{"model": "text-conditioned image diffusion model", "cond_dim": 128, "text_encoder_width": 256, "text_encoder_norm": "rmsnorm", "text_encoder_activation": "gelu", "text_encoder_mlp_ratio": 4, "text_encoder_fused_qkv": false, "text_encoder_bias": "qkv", "text_encoder_parallel_block": false, "text_encoder_drop_path": 0.05, "text_encoder_positions": "sincos", "norm": "layernorm", "blocks_per_level": 2, "init": "trunc_normal_002", "beta1": 0.9}
Rows from block 5 of the text encoder, named by matrix and row number. Rows with one number belong to one neuron. Each number is 128 + 32 x the weight over its row's rms, rounded and kept within 0 to 255. All counts start at 0. Numbers have three digits each. After the name is the row's rms in percent of the matrix's.
# fc1: MLP up (text_encoder.blocks.5.mlp.fc1.weight, 1024x256), inputs 86-171
# fc2: MLP down (text_encoder.blocks.5.mlp.fc2.weight, 256x1024, transposed), outputs 86-171
fc1.312 092:086190136134115091175143087146131163179131144114089153162062166114181164161096116134123109160166107132124136130143140120122144135153154122101059109121156135069133083102035185176136114125166105132114142132175102093132160131089086123083205070109141100080172153
fc1.313 106:151121142098083161150103141117145113156171139101105138163129144114136186107139065117098063153130170104144104121095150167137128138144120081163134169120168188088106081140136115131119133107132100102123067130169139098122134138113068135084182138176162118097161089
fc1.314 099:134158119133109113110081140104165155145080132124114114091104121107157140107076182130128134127134064090171076113163179104140168128129109127127094156137129148086122098089147176099162153087146166155091093075159185102127108139111066135115133111126138157133134072
fc1.315 091:150140208151136197118119106077098136143115109106117195203080132129130096133129189200073121110125103085106135161091141108127188114140128100113153149144107138102142144124128129129131120106134116135173164143108108114110161151124123105092126136101183157199097190
fc1.316 101:156124118149125142101145142148182075092049112122100136095143067149202125108137135080117154156089109106166097130200136155106134179166058140149135071107155155154132091109127105120141109112128110138111156098082070118128130127172106108131127139157090163158153102
fc1.317 102:130105141101139130144072124134123142116082088083157204137126145182057160066114067152171117163108120091136140166107109114186187147101079119142133151142136172080121138143129106115119113123136142141133133176094142132094139151163135082154101113098147062145140077
fc1.318 097:177154127147182117083144116124159162093127136164155171121104110093110108148184131150150184131067105103115164067132058084114173104130126129146045157103143094101153103106109141134162084157107116091131169067084091093172082099065147080121072102124183121083118115
fc1.319 103:089140132122141156132148150130129121175150098119083099155171138090163138118077140152107173065062128113088123118146135175173109146149173147177165145094104076187133159122084217156149118108105128087137132094156068087135154077124147087137127121110158192167090058
fc1.320 104:138096039121130107138180155121106093148154167138110165150106136111168166176104111131115126134203120103178075153134085201163137096171108106138098115100136117115115151141138102172088139131132108089131156125144087130194109137141136139126095143079167139113179122
fc1.321 101:090137100137149147113129091143070171133097101129157084088091113111122093102118043116126117150146131114143149142126097151148121141163125146138129159114139156093120167104153191113115095155105195113144104141125149094170097181157140171181129125195162146143120122
fc1.322 100:111154107188146139128108157118162142151092154136033187132181128079160148095167103093100148152166109121097168076151143050170050128077144085133145133169088098147176137111151170163110096112109213126096114203119136092105103145156140173045118115085113097135119140
fc1.323 095:146142100108097133112104109114082129129153137121153127078106057110147123103208147111168220117112106121098077155142150082117131108103203124169157124063105139120130139114117153149115153099172100121135118135141142099151094160108099133169165102180137102134163135
fc1.324 102:116123149135143039123134104094069144156174101097109147140104135120137108108119128098107139144129175103105079178122170093126106137144119055125132174113139115164130119066121233094080142135128200127101090108136101072191114141118108148107089148179116141175130042
fc1.325 096:151137155139119080119164096100203182115116116102136085120156164099125116160124043101093134129119098184094147046148096102121138117146177176120118208103146142128051113076114135097139137102091128198152087105130070088127127108113148072144115150143186117077128118
fc1.326 103:062094148125140131084157134055133140123111057200112129184117114175207204110101100104129142106138147150129136132139145133149149123146126112149106068083093116121111129154117153149102154109125139138131158104089147133125051081151094105119099104161129118148057051
fc1.327 100:181108134100136130100135109059113152145044165125092084147096049083150157133183121162075143105109173150106177145184139155007049112141111171146095125147122116153160114130155144202095144198149151139135109147141148135172138163112154089084146093132133158126102157
fc1.328 094:094120092112086035109110128124073151106163116091105132160167092124170114164126120132098069120115135094146174144165136082183119047163184173132119119149105137169146165124123122094151111147166070069088156154121145073094107137116159203070142139118151130110099172
fc1.329 105:122120178122119164114145132120100075109105110073119116136117124175149110154151110126186122090080097068183098130131127137105100085191123131094097151103116141104161111123127140174134112180106118138178075088098166137090191094119095154170182120108159143187102180
fc1.330 101:184108039104095120106152111131084099086135132120166154216145186134102153125156174069089075187074089164131169154121075157158125135207136133128127158151121166111114180069091121128101070160133187185073131129144105149030130100098145191118120118091140097130118123
fc1.331 103:130159116080133056143145173177130113126188132131083195111141162105155102192115134132160117121141167138114175174161197121133126166171149110100173078109137131176126068127150094115104111134140187124128173140105176146167124098119181113131078140078151122136075134
fc1.332 098:154136100123152180152119162136161121108104166131124113159169163114139181112089113128086067136117130117133154162123135118122125099131124140111134063137069108202109122106147113129075118153118141167110137130160177096143163158119130184133078117117209130138093106
fc1.333 092:102182136138141133072145074105112115179184145141072135140163132143142161080114043107106143106144088134125112130130137118127065113177113098160180061147143158156202147119132157071143140130110119106144150095068122106144105148137132143118150148093193087128170153
fc1.334 109:121124160131121110141113094143137112161136138131080160166139131163157117110173163125150202158075140121111115058140187183107070108024143181128107134084137141149084162113155059139116075129085128153125103127121134134166124157152114155197108130177090086121082144
fc1.335 096:143157105114145158156074099125115196131116099161135113150171067165126184131168179185162114112144084110145157135124087132118089110154124053090161132081157135095148114187120094111106121080095139058145106149152148132122077103137088140094099112174134104112088135
fc1.336 101:072118143145146083053088153224106076174103202121102159148097148104178107175083134143128152148146119088089173118158140093135104130129090144134096149100078109102162061151178145117189165137100153144127149153129128137134085119084150081102133133134155072165059143
fc1.337 100:142131174105082255189141079073141177129124087049108119093177119117140153108118122135172137140132164099142169160066151142125138108159089094149139126118152197161110146102154133118183113121088115127104082124141138130212157090085144195108082109177117159121139142
fc1.338 102:104126131112096114153152045092126102169112192115081136141127124144156153142102110092091149139161151122122115178172167178101148107136128175170150122113098147126163114150029111158124132153193151137087140039095133121146155090131167121195131089098181112123154125
fc1.339 099:145143158135144119064114124100111143113118135134154103068020126150091146115134142194102069070129080182159092122146127116162122160113138170180185181106138123126119196103115153110161120128101119148123128106090137098151172116119084130126153166087085094163205158
fc1.340 099:129170162115158054093094161177081121138112150112080147184157070102171150113118165145128122164196121122105109079131112160154080130114107117146149161119189128130122118074076130057124095106098071121115162128124149157095160161079162126111087162150145125159116106
fc1.341 104:186077081125112130143110044117103128101062117142144110111136077137129091134156120126105140134150162105121203146113178109190155119134139162150107113077135156146187166107140088135110193088162117132113185145154124083122124117125160076145123128092194094142146171
fc1.342 100:141119130114106167186121154136112139164149114145139083091114147133122141080147154098107112145130125108128116159133093063146146110127153161076152138136128136129123109162147126127171124138228129082093227152144095125163156126143132121173076110187204176076103081
fc1.343 100:131119162041117126137152151118112139101193146159084126147105149157186102147095131142110184130125096110127153160162147200132114124166148133185104117106102159096104197222132116097083128108132137110166133187103113088151078104154183153145143070112111109105100186
fc1.344 100:201085050122148159184091133130162170124176141115126134119154072115083155106194176152141159136078149081111135097125149098133140151141100188112168068132115114110128154101134070118173189088122091138149146160126131086138092156106150124158141083127163158065100110
fc1.345 104:120104097140145107116116121076165121140124092141116166108127094114137098156197167158133121131160114129123169100095164119124129146136060078104095196144129105122157160149164160100127131117132172062105128152151148140141107148122142158119118125139118074147083113
fc1.346 105:190149101117148117087130117143117132123155068101079151080063138109147136168125161128138203130140073161159053198119154115118115132080120130107146186122130129169182079085106133103118098100128100068074117098142087160093116141147162128150119184170122133132141101
fc1.347 104:113070056091076121084105158137114134127134073165124109087101146124182142194055117138075096074137128088078146134146136119122138092103087092159079143128080155173114150098078146104123122149171070076146121130132102102111120173114095124071066076095127149174172122
fc1.348 098:132132153087182111089170169147148178082117149103123090089100093077093152124109100139182086063115089130148180152092141143177097112130123112084124072141131170132138118160111135104120131175117123139128136106071118134098054175108174136095097095179147172165133108
fc1.349 102:145075117159110133138166068146137140097119113116169106122213148115098106127087096172100136102138154169119108109154128126130157133101153134112166115116113094112136113114154114165117145068121125141171098090114153208125125110146127130172132127142068121100114158
fc1.350 101:154120120099102157100102079177098119081085181141067131155178115132131118097144144160112175113171124145180158177098105094146179187112088101188124142156106164096114159090169097110094113140106110101094169146189104157134149128120093115149116136134178123121135154
fc1.351 096:137103166112157062084164115105096217072089125083129135176143107060111105156121075128197171164156144086072146164114112113147145133118129124152092083082118125102149138105121130195108172143144126154110136157156148151127128067087162107092158083188119162112098137
fc1.352 095:102106113157129099127136103119062163212170099174129145069142119150175147094147152170162138160167101119153044090172168152143092095153209097090090113101134115118126110154128149119101091089093082118122141117128107081125151091151198143183109156132101089158108122
fc1.353 094:124100130141125128108116153088170183156136149135092079074073132148172108165159140106076090165088126107125112106136114082180142121126131109105127081142099145114155113102111042135109076096129128105147139160155162135108123151110120180124169097121142071104091097
fc1.354 104:120179108137119161165138160156151137170153180124083132136117152166135120164156144191098121089083158102126122104156116159165147114163198116143117117140160158056108128144151111126120158105095145129130187157191139107110143132092090175134062084165112130057221122
fc1.355 095:123133082093141135121130119171114118115160133137107150107137112075118135118086148113142167106099129114133109132179077135197119157118139151115084115149064153191120156177172118155172130151113145115135143107144122127128157178127144089185131115148117148080136114
fc1.356 099:121141096174147117158179133101059215144116105115086099113105104066115131142145146134067115202168153137111165099112146178127126066167115123120105152096131150118092122131121158078132139140148165149108120149108146151120149135149124086139171143114129126157155164
fc1.357 095:133086056153138080119073086088175088096116133080106154136131176139164108107109096203095137147080118153096151138113164107152099147134149130169160181158120091106157119142178159131162127107056123127141099146157157147160134136124157139092130146158122106105150074
fc1.358 099:123186089157138118151129199135150126092115136135142139124080131122161135075120110150160148153145116149125128142056148136129116147170105153130167168103120175142137079117106135104138122197112110136130145070194180130155175069131140114125119143045092148175150166
fc1.359 098:142160097115101124117121109159137102103043188075125059073100076132192109107105118119133084141113112148150194095161108067161162111110107156197138127179126160136136115139133123147122064106108084149180195113075143118159135111125143136078099134078128136072150200
fc1.360 104:097120098138123070189070120195109132142130213097124130160131137125097122157162142124130149147102147205113140165111178165120142114103119116104174093131182138084175120116127092146121102103162148128108122142162156062185141063177116125145143135123060146084110128
fc1.361 095:095149122131191084130129099166153120084118146124113136139113138177084125133129107102106114150159188158098142130145108153131092098180129099136134144111124096136091187139116094150063154192088085223155190116105073180134097131147111098109117161137136102130132106
fc1.362 095:111140127089143164105140111100137157144111143145128166117124119075080064128135155121123200139130096125132124110142141077125032068204116128194152159098162158130155104192122116136163133081156079136064130150146163125086120131140118149179073128119076143119151143
fc1.363 097:115188152161092141106040164160075102129104191135179088115108170072146139139060119133110135198160072155132139148151158113158146141116149128123107126082120119103178122122180181130139175126095130103116179086158132092140097150129118069158076140127122150162134100
fc1.364 104:155137098159123114129148085090135171102182137138129153126062154072095122130158159097182146142130050107122082116168102114102134109153130132134110206086140143184142109161101153169163156070165160094096148110198089145163120165073094136095108151201084165090082122
fc1.365 095:101143155152126118144108114113163107185144128085121049144142158116123175129109052117145138076132130121106165172112128118166066139198154057164157128074056104131120076088077113103133175131106159139143122133172140124082107134120120154085173182184099165101108079
fc1.366 096:118033114106088130119084158141097155130121147166165092085087176170159121139125119152121094153131100111081127126082142132078127154143105130142113165084058134154153143197108100098135074127123079144145148128115182061108086153064092105149154107099081147152089129
fc1.367 102:122069118117101122103114122104143178099082127064143110125169118054203095166102144139100116156128098117128184123076109113144092134125128118154149131149168140157102157050111052102157083151104130111121132095175090093156032147129116150123156121116137175176084096
fc1.368 095:109029134105153143096128182090094144134121104105121158100141163132075103142158130090138091108150160134130131185107150131151193151135085139191117118156170158128131163169081129142105082109141071136134213101093172142096118121128102127140122150135110133110115156
fc1.369 093:169123104090122136133109122193182103157138122137168106139086151168153098135216125147152115154098200129137125114095107137073170115112066103087138117193136133141116123163125103095153185132160126097131121087139106138190139093163112132184122164125109101088196136
fc1.370 100:186082074050099149119116176090073146135125145123123148104117109128161137145153134120113116146165156161156090100156175154072142078161116129092113135156149101120103083172157129118147045115126106186074143158153083159095124131116057137105120139141151124153101109
fc1.371 101:073082139129168169144085144170127091137134099157137088143090089130121114166125051108121102110135100099135057111128144079182124145097137230160154193200137121195142105143149114124117110132113156126171133086116107068085078110094098096139138123098151177154121170
fc1.372 105:169142126144138099159140150121171164185097195145122130093109105061135105128161134117134174126123129126119180109105129101117136113160145235175105145115092087166138110182123138052124124130158157090159082146134089131106092130073135144107110105152140158128147114
fc1.373 093:066097160137183123089164100132133151158145132135143137189179138085118143092151105114151102109113167216147156143164150143055137108175119111129135127132133151098192142120102088107126113176138130156152039143110130125097107145088039162114142102190132107092160163
fc1.374 093:123125118083114162109123117131136171144147111078149174117137092173148134120133108088152124072130201109070090133161137151084178122136114184130112140101157152181127154177103144145150126121174161169080145119146099167131116057122174157128136097109052152137103050
fc1.375 101:114113106089103097145120133113101077085150135125067144078141144159086103091165168130109143131122161112177101110161091129098104113157125101137123099105147139151158056122148065106073133080118186087088161191124121127103097105158129125120116107137129090119129141
fc1.376 100:132110092165194113091172129155064075175172118115102125096169119112145146136114127179170100150156124084133202121132130143095120093111125156152103086088137126103101162109123121119108195158104142112108105121065126076139187137110117128138149150111113128147083097
fc1.377 102:143192130114118133119138104178155167095157122171116162079090123088159102138120147103132075076091130089119090135130084170172151074120120165156117124169063161111123147099131156125089101145059132087152166102126164147130114095159107122097100084122091059138146097
fc1.378 104:104160110196144103052090110137131128145139115163113124141127123150139150130154183145078072151113107118075124126130073087116156141135116141108157122196051158151119185089105109111124106132176131052163105078146173147104165194149175130138151230151141075060161145
fc1.379 102:141079138103118088129061139160115135175071131148123074103114068163093108153130139146183142172172102111148169159174157151161144111112107153181105157137083144110125134140153164117121035144189132097141099099167163067176125154129128117129119148122160173080104115
fc1.380 091:094173138137096158142081139138106129135099156119074129146114122176158129124143043117133175139079117113152186153110165134136163138076129116135136132113110104139134089083142136129164150094149109113148087140091134115146125192087186176135114116088117182126155114
fc1.381 099:175121153093126093100165135170131113081177121198104114123153153107134136123114113097130126156157163091167119135123155100164095136146109134072187131068115162155128159130090096133120149114083107164108207171133158140172114084100083133111104132128094187178110167
fc1.382 101:102148143086143160109101109157134136174080114133130083124139159190141153122134043125159160069153091157177174086105122155099129148115130138187168125171130123166099074153143084158125076122123098122143095190087094143168094148105169140142118104109119132126162073
fc1.383 101:129157120133136094120107111124073163154121135103118117129087066147076102103056114132134108141145157136154136115068180114207100131156163135135096161151101135140076057113109099081144194088119154102127126117177120162087131133062098164168132121086176138091119099
fc1.384 100:113149085114154096144103161101113085143122125082158086114172114159170151114080207148141114106126148110146107090072112135160128115147138086115126109095107111077096103099122134149138170094117170076158174083148169077131186127082111131165178119159107085107148114
fc1.385 097:160111053159122129126139103126160167125135082146148109142138097129106098082093133153096095084080121120059132100099111154149158128055113209177125118046204098158137174165150146075089098105107133136126109148134126164125117132120136175135117116133198150143071103
fc1.386 103:113116158133111166133124094157110112141111130157098149163118128126128129157152147088153143143191130160138181170143118124109139134149113126142120151128099129118093119130089129120112191152160083148094153132143098107095152139185105140126112138148118108071128138
fc2.312 094:121178092140108149088163145144178161161153073118132098100100134117150114121159097151064113102131137118140119123119140122126147084177157153076137154146146119128137181138111181155080156145179172157085131114158120116152047079121105093098088120129090152113102137
fc2.313 093:113085137149170090099146156146123106116110072126087158148140125056161063115062188144125150133129133123136158188148096094153080191131166090117052159176127078109087111157109206124181141111130149136108177116122168109147146122097150104154083142109106189098106138
fc2.314 100:096121154088148120134168172164110106083179045107151140143088050141106141171172118123129147144120202095112136137092142124089086111108061101150180149108149116130119157143121121112099147146150163110147108168071083086132088119130112178096125059130114158183163145
fc2.315 105:115104110124151150085101103133164213193143162107126136153134144199154079160120146115116146158125119111090144129116110110110145117061120131097106069048155091181148128130136167169110155171083095038163149070141133205118145132105195108149174129115182130128075176
fc2.316 105:155109089074173090108157168161142117152089135103129084087131062058077133075114113036127160142155137113094110086152100161163091127136141101145127127129135096047176060107106139120095109131148157094159169088138194145109116142197083096114121123152172099110161107
fc2.317 108:107101095145151120089112149169196148145115151139121117103086065111094130128149142119111124139146188095148117139060123117161131140125122149166204184138122116112177095180166127163063136157122120174137131137135124063116116169128094098150063157163103157104118087
fc2.318 105:161140158138095114100127090080123182138051109141160101156143088121086077160111137157122082093123160193106200141125104149139118134108172167066139103159108135133115156055098080133105112106107128136175116150147222137124147118027143170133095133140147109105110147
fc2.319 097:178141145093142128164119215130102116087150057178141150153155077087160124175157139087118133122122042102126153119125098119109122073113110099156180171159096113137135133102082118129147145072147121106109165166120160153123181092130190075111086094120087115139175162
fc2.320 101:177130143128138140117123133169087158153106104115111135166176160104118173093181110126124089130169107067091159107155148136161090113138125101109095158132111042146125135134121148057149114163184093116167191153136126135154083143091108139159127099107104177128143151
fc2.321 102:108173119134172125151129165121150155131149138176165144143125136097180145090123127059139203133130101138104121092099113154162116124146112167180103150128143121127074166103148143159111150119138157124139126072103112120079153163092157046158126126147111116096108138
fc2.322 100:182105184104141155105102118152142140111142149129052168082128141140123158085178104065175134157073129163166113150126199111120103209148183134145122078089113158181137151138149187147099158110105114154084085148161182167150132176123106169160075143129142182108111120
fc2.323 102:154154109056159117162154164129119171098129145098076118134113163097096055061110145094185140117180127155165131090114120174106123131142146146144169146129103134140133152122144116125101149124140117127117132119170108107135168079121152186083125141119079090147124181
fc2.324 103:076106128136090145121142126067133200096108124066052109081091158174125107155130142131132122118149134142177172087153110094157091133131193150145091129113112115124147119067154136102139143130092175156079166143074107108189106112145055131144126114089147113116146128
fc2.325 095:118210132140137107064135152142142132123121192189106136168061138200114080107159080153162123077177098134085140095110138102144079146111082049136111148090130141107106119086090138099109124158150129164116090148176147136169161086124176091068097090125128157141157109
fc2.326 093:089122157130157097094120091124100117185167148111165088129112126176115145174129112112152165166107110164128147114101152140167125101134098120097102114125129149097114166165100134165101153079148125132101102099135192176090111151138064081147105106104181067100097051
fc2.327 098:077145150140181118070158145147084186143140138164122130133135111125136181125086113152153139142120116141153153132153114066089148123126185150192054118124087143157109136105132140088148139119180127072128142187139075115122155171138157080164139191077095196127098126
fc2.328 104:152178125108146119155183142126138157154154115127080131115139166161127134097118202149069121136166051150146077135141111177173126150116107152129117119083159165103168128130111134142181101075134143105117156075099092148148149133064146128124105166177154121101096195
fc2.329 116:105141163088204113131141118096108124146090125116131158142097092045131100057147095104133156128127128146142089150118122122159172086139075138123142097108127089067113145095105171139156111140155109107145119111113129111130089126118141103117087131143166186139154090
fc2.330 096:117124142129173133102139171128115097136070098080140077129099176154140149124065162128146090163153165142101111164136136183136116187178167153115140101109111043115089167147114199159075102100150121188114119172037105092116121153144127139122103126120161069098108137
fc2.331 098:099130124139115181128111169106156132099114107141131143176126102111113119154123205128088136118128160124117144159189212167130115104140144153143127127127153095115136052131081184046126142082094076122104121116115099108204104078123053150169126147114047069176129148
fc2.332 104:134098130096134137088111117118094120086126074121085089148146083096167097183160154165134175111168071116131116136133164098158122095154172128083120089155172184134186157052116092172153136181169130131165140152148107097148063113090128124136074125160158171081174162
fc2.333 100:145118123133168137138094141079106101185133123119095089110141173108100141098115098160103141121100121135148147111134123082100102106119159188138090116131141096168115129161156149180099183130172076154162157044142125093174115112109102105033145130144152140151136193
fc2.334 091:163117112115163094124116133151170110176125060150116146127186093164106138151101128145085160147124170124116150094172176125175112073171127127125109037069154113158140122145101192108130142135098112152104107177127140097134145090117106139095105096127127100135205075
fc2.335 101:094054163184149183100117146071125160153137130089132132132136141094109125111120113135089119140029114051090101085100079097149135135103100146116072118163161133126095126195134119131140164131054099117093104155115131152113097072151172140151109105071126100120152121
fc2.336 099:101095119093119091113107101111161139165156139111153167116139121133128120121152090154198134152139108098056161106078152125087187103184171059093117114133161131110117139130053169079152116096119179138125100187117121106168089068128132115105107106125126178157093086
fc2.337 091:130158155217103139227174107133180116082109087102052166145077144109199115113134123163168163116166150158047169088075168105101136061105072123092109072112203099133110108181132188093134118094147129126144153158148125089104069120126149131138102147118154103104161153
fc2.338 103:168076064159133071076136157114180225094159131111119145169118116162072139168136136104106171141151143149173135098112100142207129107152123156147114124109114086143121091157074094122021122108090201162083122068169167135154144139181116171111146119073119089095143200
fc2.339 100:164073123160130117103144177105133095130102125097106092147137097134103152190117092102118122136081130163174119114162162085108178121112088125065176099113142149164059112148106119144110145186038136109131117091175128134132111143126142172090188114142111102151100112
fc2.340 096:103159141156149068049196151099164128124114122127087156193065172133156093125143110127154180148083122090158137074088101136143166106157108182130107153125122153145135153138137104144154140081127137128061110134118163079160170129136119126081087097099141080098153070
fc2.341 096:189198158138161151117160065124082084105144133122153096150078161138151213096194176164136148197065121125090143130129124108107083132102130139122094111190092163085153155130135082102117163093131166106113107122089108119147132152117167111113115155173159130141118111
fc2.342 100:178117122112115137098151166170109141143208182142120083085139181137131114112198133142113096117126089088143125147103112125102088132158153099095128058172134113093153146119126111147171121108081129123152143108160136152134186164134115051094140168127048110130084115
fc2.343 102:121120119162125162156162133121116073110191067097116159147088149082091067149142149112106102057133165201062161110106159127171148125113183094104132101106075205085141182142135154086155190110205149107111103107165103129138088117163127115153113150113057139139185129
fc2.344 104:150098068108072130103132152115126125110114083196160095133058165106092172120132053120156173124152134089145059135072117165140109148097134172146178133120147181098119141132116177124137155095096127085095144143088061127144119122130113107167129144129126173118153084
fc2.345 093:136159123124123151149116124121199110120136110192110103091145142125175152075128124118124062157139088114080166134213124069127127042090142162115141122128155136136081151150082085126156098146093111140067157164165139140160095142156125188130134148084144132197167169
fc2.346 089:145117104149115153085065126197147131145116162161118101139149104137103177145143156097126091137130171144090123136153210083179160118090162113121137124104092111109135134166139069120073085103110084144119139089142125150115101116107068134126137118052090168077161124
fc2.347 089:120098100119146108135119157147152133095117096131114104139131099123071158100100125103099101130139139154125125125106079193097183112146148118139176075143166135111121138140095171138114138095142124089084145126118072124089118126149152150124121148126142162076122118
fc2.348 101:066112174156165150109156099144105111139053089169120163129124079109143112159163139131188094121126136050077107180089136115126024181164176095027146087173095175114121160107120190112157131155102080073131139143124105117163119105165156112130120140092138171120122133
fc2.349 101:160135127121078197188157119138164098120136124127120084141182144138124095109096102054111129207109164142128114132098089086149112121129116159049185083123152133138173121132077140153148155105134096136067123158136127138134111097145084124121063164125067113098115110
fc2.350 113:147142206073115119103146175142147121099154167086116132088182082118181162101172123157116130128115122074143147176131134067162108159108180126114118044120101129116115069147169066098173093122093096103116086085083122153154091141184157108133126158100117152124118123
fc2.351 100:142088100173138080223160156131139162193104150138151137091122056152125099144157107151136091152117138119152149121131135135161133178165164091080053189168136099154129081121130113134157138136145165140076140133168140219098151142160122079142149111103131111088094127
fc2.352 105:154072136130136185123079151141149149130191107137171158175106120146130069125150121176150083126088104171122127125118097128121144107061141127157140145182163137138112111103088169076160117095125108141139141093196172190150087097165090106129148075169144094142157169
fc2.353 104:120127077159094157159099175114156162169113145130054093167187095127150150181111082124188166104117134160143134087085161139180113130135113199139050167127129082109075153125121133123135102141099213099129149130163111099167158094136163108099183126143103145151151103
fc2.354 102:144100147132164139114141110134143119134124216155119143117114089079119097160187116130145168091118105112140151126137119073150113104180083119132128137182098149078137145126124139161143116122101136075066136098111114108171127109077120170112173160142124126102100111
fc2.355 099:126138107152154204170121139130112110137149107104101118208117112120138076101101123157074144118102136122091181087163069089123128123129134095137086137148109133138137180090143141133119149172129165116118100048077156119119111062122147094094080154064114104161148114
fc2.356 103:096205105128143209174181092104170123117166130142142112184102155154108112135130125151085176124173118088144118153149071133137123217195140133135145128088083122110093076160105120143108138116116137146076139169067073192159181137152044118181138110157116091153160115
fc2.357 096:128125169110178096098115091158124076135156154186148116110126107159113106140108072149150157163107142158144118134129071129096112143118150079115184146127144125151119185144080150112085147101037112179085091145112143188126100184147099142099159136065064158117098118
fc2.358 101:092086119147109150114125158116107158141170149136180108092120115182100167127122084125050120141213123122082122143183091093108110126147122122158078177137152130066149123107099133126089162137147121110151105119172178130126189147091099180111155113121125181155094130
fc2.359 096:070138119185128162138102133088162086078189147127150108099143147136067113090058105180130115117147161115152167139106141089126110140096178144137118105079121174097154125126156142168137165109144174150143112072140097091118175093178102145108179113143108108114134131
fc2.360 099:116096113085131143096091168170068099124151216106098088147083076112106084127214089119149116133089133109108146186177115083168172105090113149113109102177104083074124166109119088141107156140138189154099090146204125112161099153117115115156107101058153108126089213
fc2.361 102:167130137139100139118138143070152119169126147131080124118229119115115173132128079105105176086167180123081118142111075128159055121101097089086110155199163089097140099126144166184086130099144148165114108158134163149109174135130094169157121082163138125160122147
fc2.362 102:118179136082158123113124130100144070130149146121177132089114138077178132108089130107157132175108110113092168050178105116095166115128101123132143152089114072170185116127136120094148182121129172163138124121153110118097150180130084148201180117157194088185144146
fc2.363 096:097049155132100160119113130094152109153164108126088121188140131121110126136125134145181146116071127090119103126103210164142130124111096112122129209118147166135205172102125121170042145164068112089089096132103109111071160128099094202104084187133138116178107171
fc2.364 092:128194094132146170135113126072127174127136076170131102087068112075093113140167136157124187103107093102150088078113111136094060112181137093103088129156131125114145120151104154107126191084137182123077081159106077101135119093145158149150122108152121148117162148
fc2.365 096:142095106096160129123165136135092148193146208124124133085108075109163133133141195162126092126183109127118074106145130070139110151124160123143149094091103109151090104160100134069139093106078122162201131100115120158131063164153070148129146131149134144134095087
fc2.366 106:160155031158112066109105131159157161150148142132116148171115114157139171134115131098172054175099128102151135171085158194077143091089161089123116148102131080104137146137122146138063134095142132173130098139159087127117090117159102127096105177068145106138174081
fc2.367 101:074149134069191136150158113163128154105197167131138097125062167166070136126106121164151149106131159147094137126129116136077121142135096085141098169128143086104157134107136146188160105132197135178132088237145164124148171111115169140161187188168164115127147166
fc2.368 096:146146184083132159170088101125137098059184148100112078135166093161070123106154152116125086155076178120171128105085149182105091057142151110123125130095110108090133095189102125138149109153075193112153135090131175060131138135102095142126116186146117102150105183
fc2.369 100:138140140121154118112142126071151134112094114131086182105173096109125178152117136164136133145101100166135093103107085111098112144153123118119046110182172129121128119131145140090107079177076123122159142181111148178146141125172176165107125161127092142173179067
fc2.370 103:135134062196082107124121161177170101163128151178070145108152138163065162107122186090137134099111128141111111128128067142146077126122184113105147092157136154092088210089159133138125177124092173179117135163120178151140151106188173123120086096098160146049112182
fc2.371 099:141130127021120176125025161153143102184100106142143163065183130174079135102122098142119096155155067139122162122119127102098129077074081121130104125135207121089052092145193103113125114101094145129170142148099180134188156112112105079145060153156175119123189136
fc2.372 101:125128191099102169113101122162143146110139126133140098192133212123181066145111094134125100115146144127077104144110135080203139097177135150086103101135102120168057100189158108170133141139126099114058155113145038101092161118143148155172126101131120121162108098
fc2.373 096:107190141101090168067156101121112103102154077106216081163137134178100134152031151180146179121147124175165141127114182116130135136159118150112118134130099086064198117123153122127090109144177137145121190197138097113145147075069097132045171127179175158101114194
fc2.374 092:140149149149109146148127149075122085143121121074123103081124146178131112124150106173107078106096171151135125121077099125069156104159130167139091127166132154118150147059078163186197084098143103092115217135141147119189104140140182115136091109152132107161167111
fc2.375 095:067118147124168141110102076129150143149101087162134077156104067059156147139090092146130193135155093159121050194126166120145113149079088193097175105076160153108116100131104124135056067157160099133122109105129098063111084104135163161153144102211119174105091162
fc2.376 096:147161080106204116149120170163151156076157088145124132129099129125180134131060123105155119135161161077119161114148104088133079169140134144147093163096105174104115105077167112150112159150115140142099175146119112109170104146136169138117158089136121086086137083
fc2.377 100:118081149077153101109151142117157113132167142157132107155142150164136158131106169113129105119103144116122160115100083157100132122124108041115147189143143151166150164164113140095166114133165170154107135111129154114127138096091150165111169112101094107136162125
fc2.378 102:095210219129129164124158080151161109211143158105147084145065132150164114114134157132132185141129172110111124056134114115120128093097123112099170162099114106114093158172121090108138126085104142175184129098102118145195099159106175135163144073182100130143189149
fc2.379 104:139116124101157095129118139114137149155164082104151044107090166171101151107096096056172104112146131115097155107087151082084163096106188141123109105172132159085072172216118139125130175139154155114061185085093118083179142159182133163169157107174171061131131177
fc2.380 096:173124093105118103110136075080094156120131152071119180125148177108106043152059140088166156167097126155097114142182139122035155129096093158099111083137131139103110165137150124139168095131095193190109085144151139114131212082133149130133165149154141152133109095
fc2.381 106:132173118144116136169123152148163116152197129113124118088196172136165093158120135164147167100084114133141130139160129165112060101122120108116143152184104157123144166147152125154111074133115170117086111096190051159167072163181065135151098183101118112132180147
fc2.382 098:125077197113138126075148154142114125136146122142113068123144120050097139062123087164101144156117175096194165172167166089203082123135115175172149171123072151102129093111174141103079108132189163109071199126148102093127098113096102104113143119152148129127093126
fc2.383 106:153117172108110101114132148121129128131157158154145140122199086129141123173123136119157118127129110139148056132106119132153155156128132112109172134154150112203119112121085117163141106138127144131145068133083108226101137115104085139121099105112078148106034102
fc2.384 107:180079144165135041181161121137170176147122122139170119109112080091091101097138134108147081162168141121122129116113119196136151113097156115138147089148136124059109093120120104141057139176189107072147106127160117085221125139132097192160099081110122089163082086
fc2.385 106:125117106110137141094090113115101119122061166074105135118082141140128126131102095121113133114107160169079103119157148117138148109232121148103070168109134081097160132158121144182115134148123137097092153193093088126142157157101070076134125117137142120108172120
fc2.386 096:169191166090140056134134170135137128169130157119088116144134126150115141093102122068096099137054143162136083140153086123114140138124102160188141123078135164178166134198115063106136124123140112171102181095140177076060106128136052151133144149140160110175129098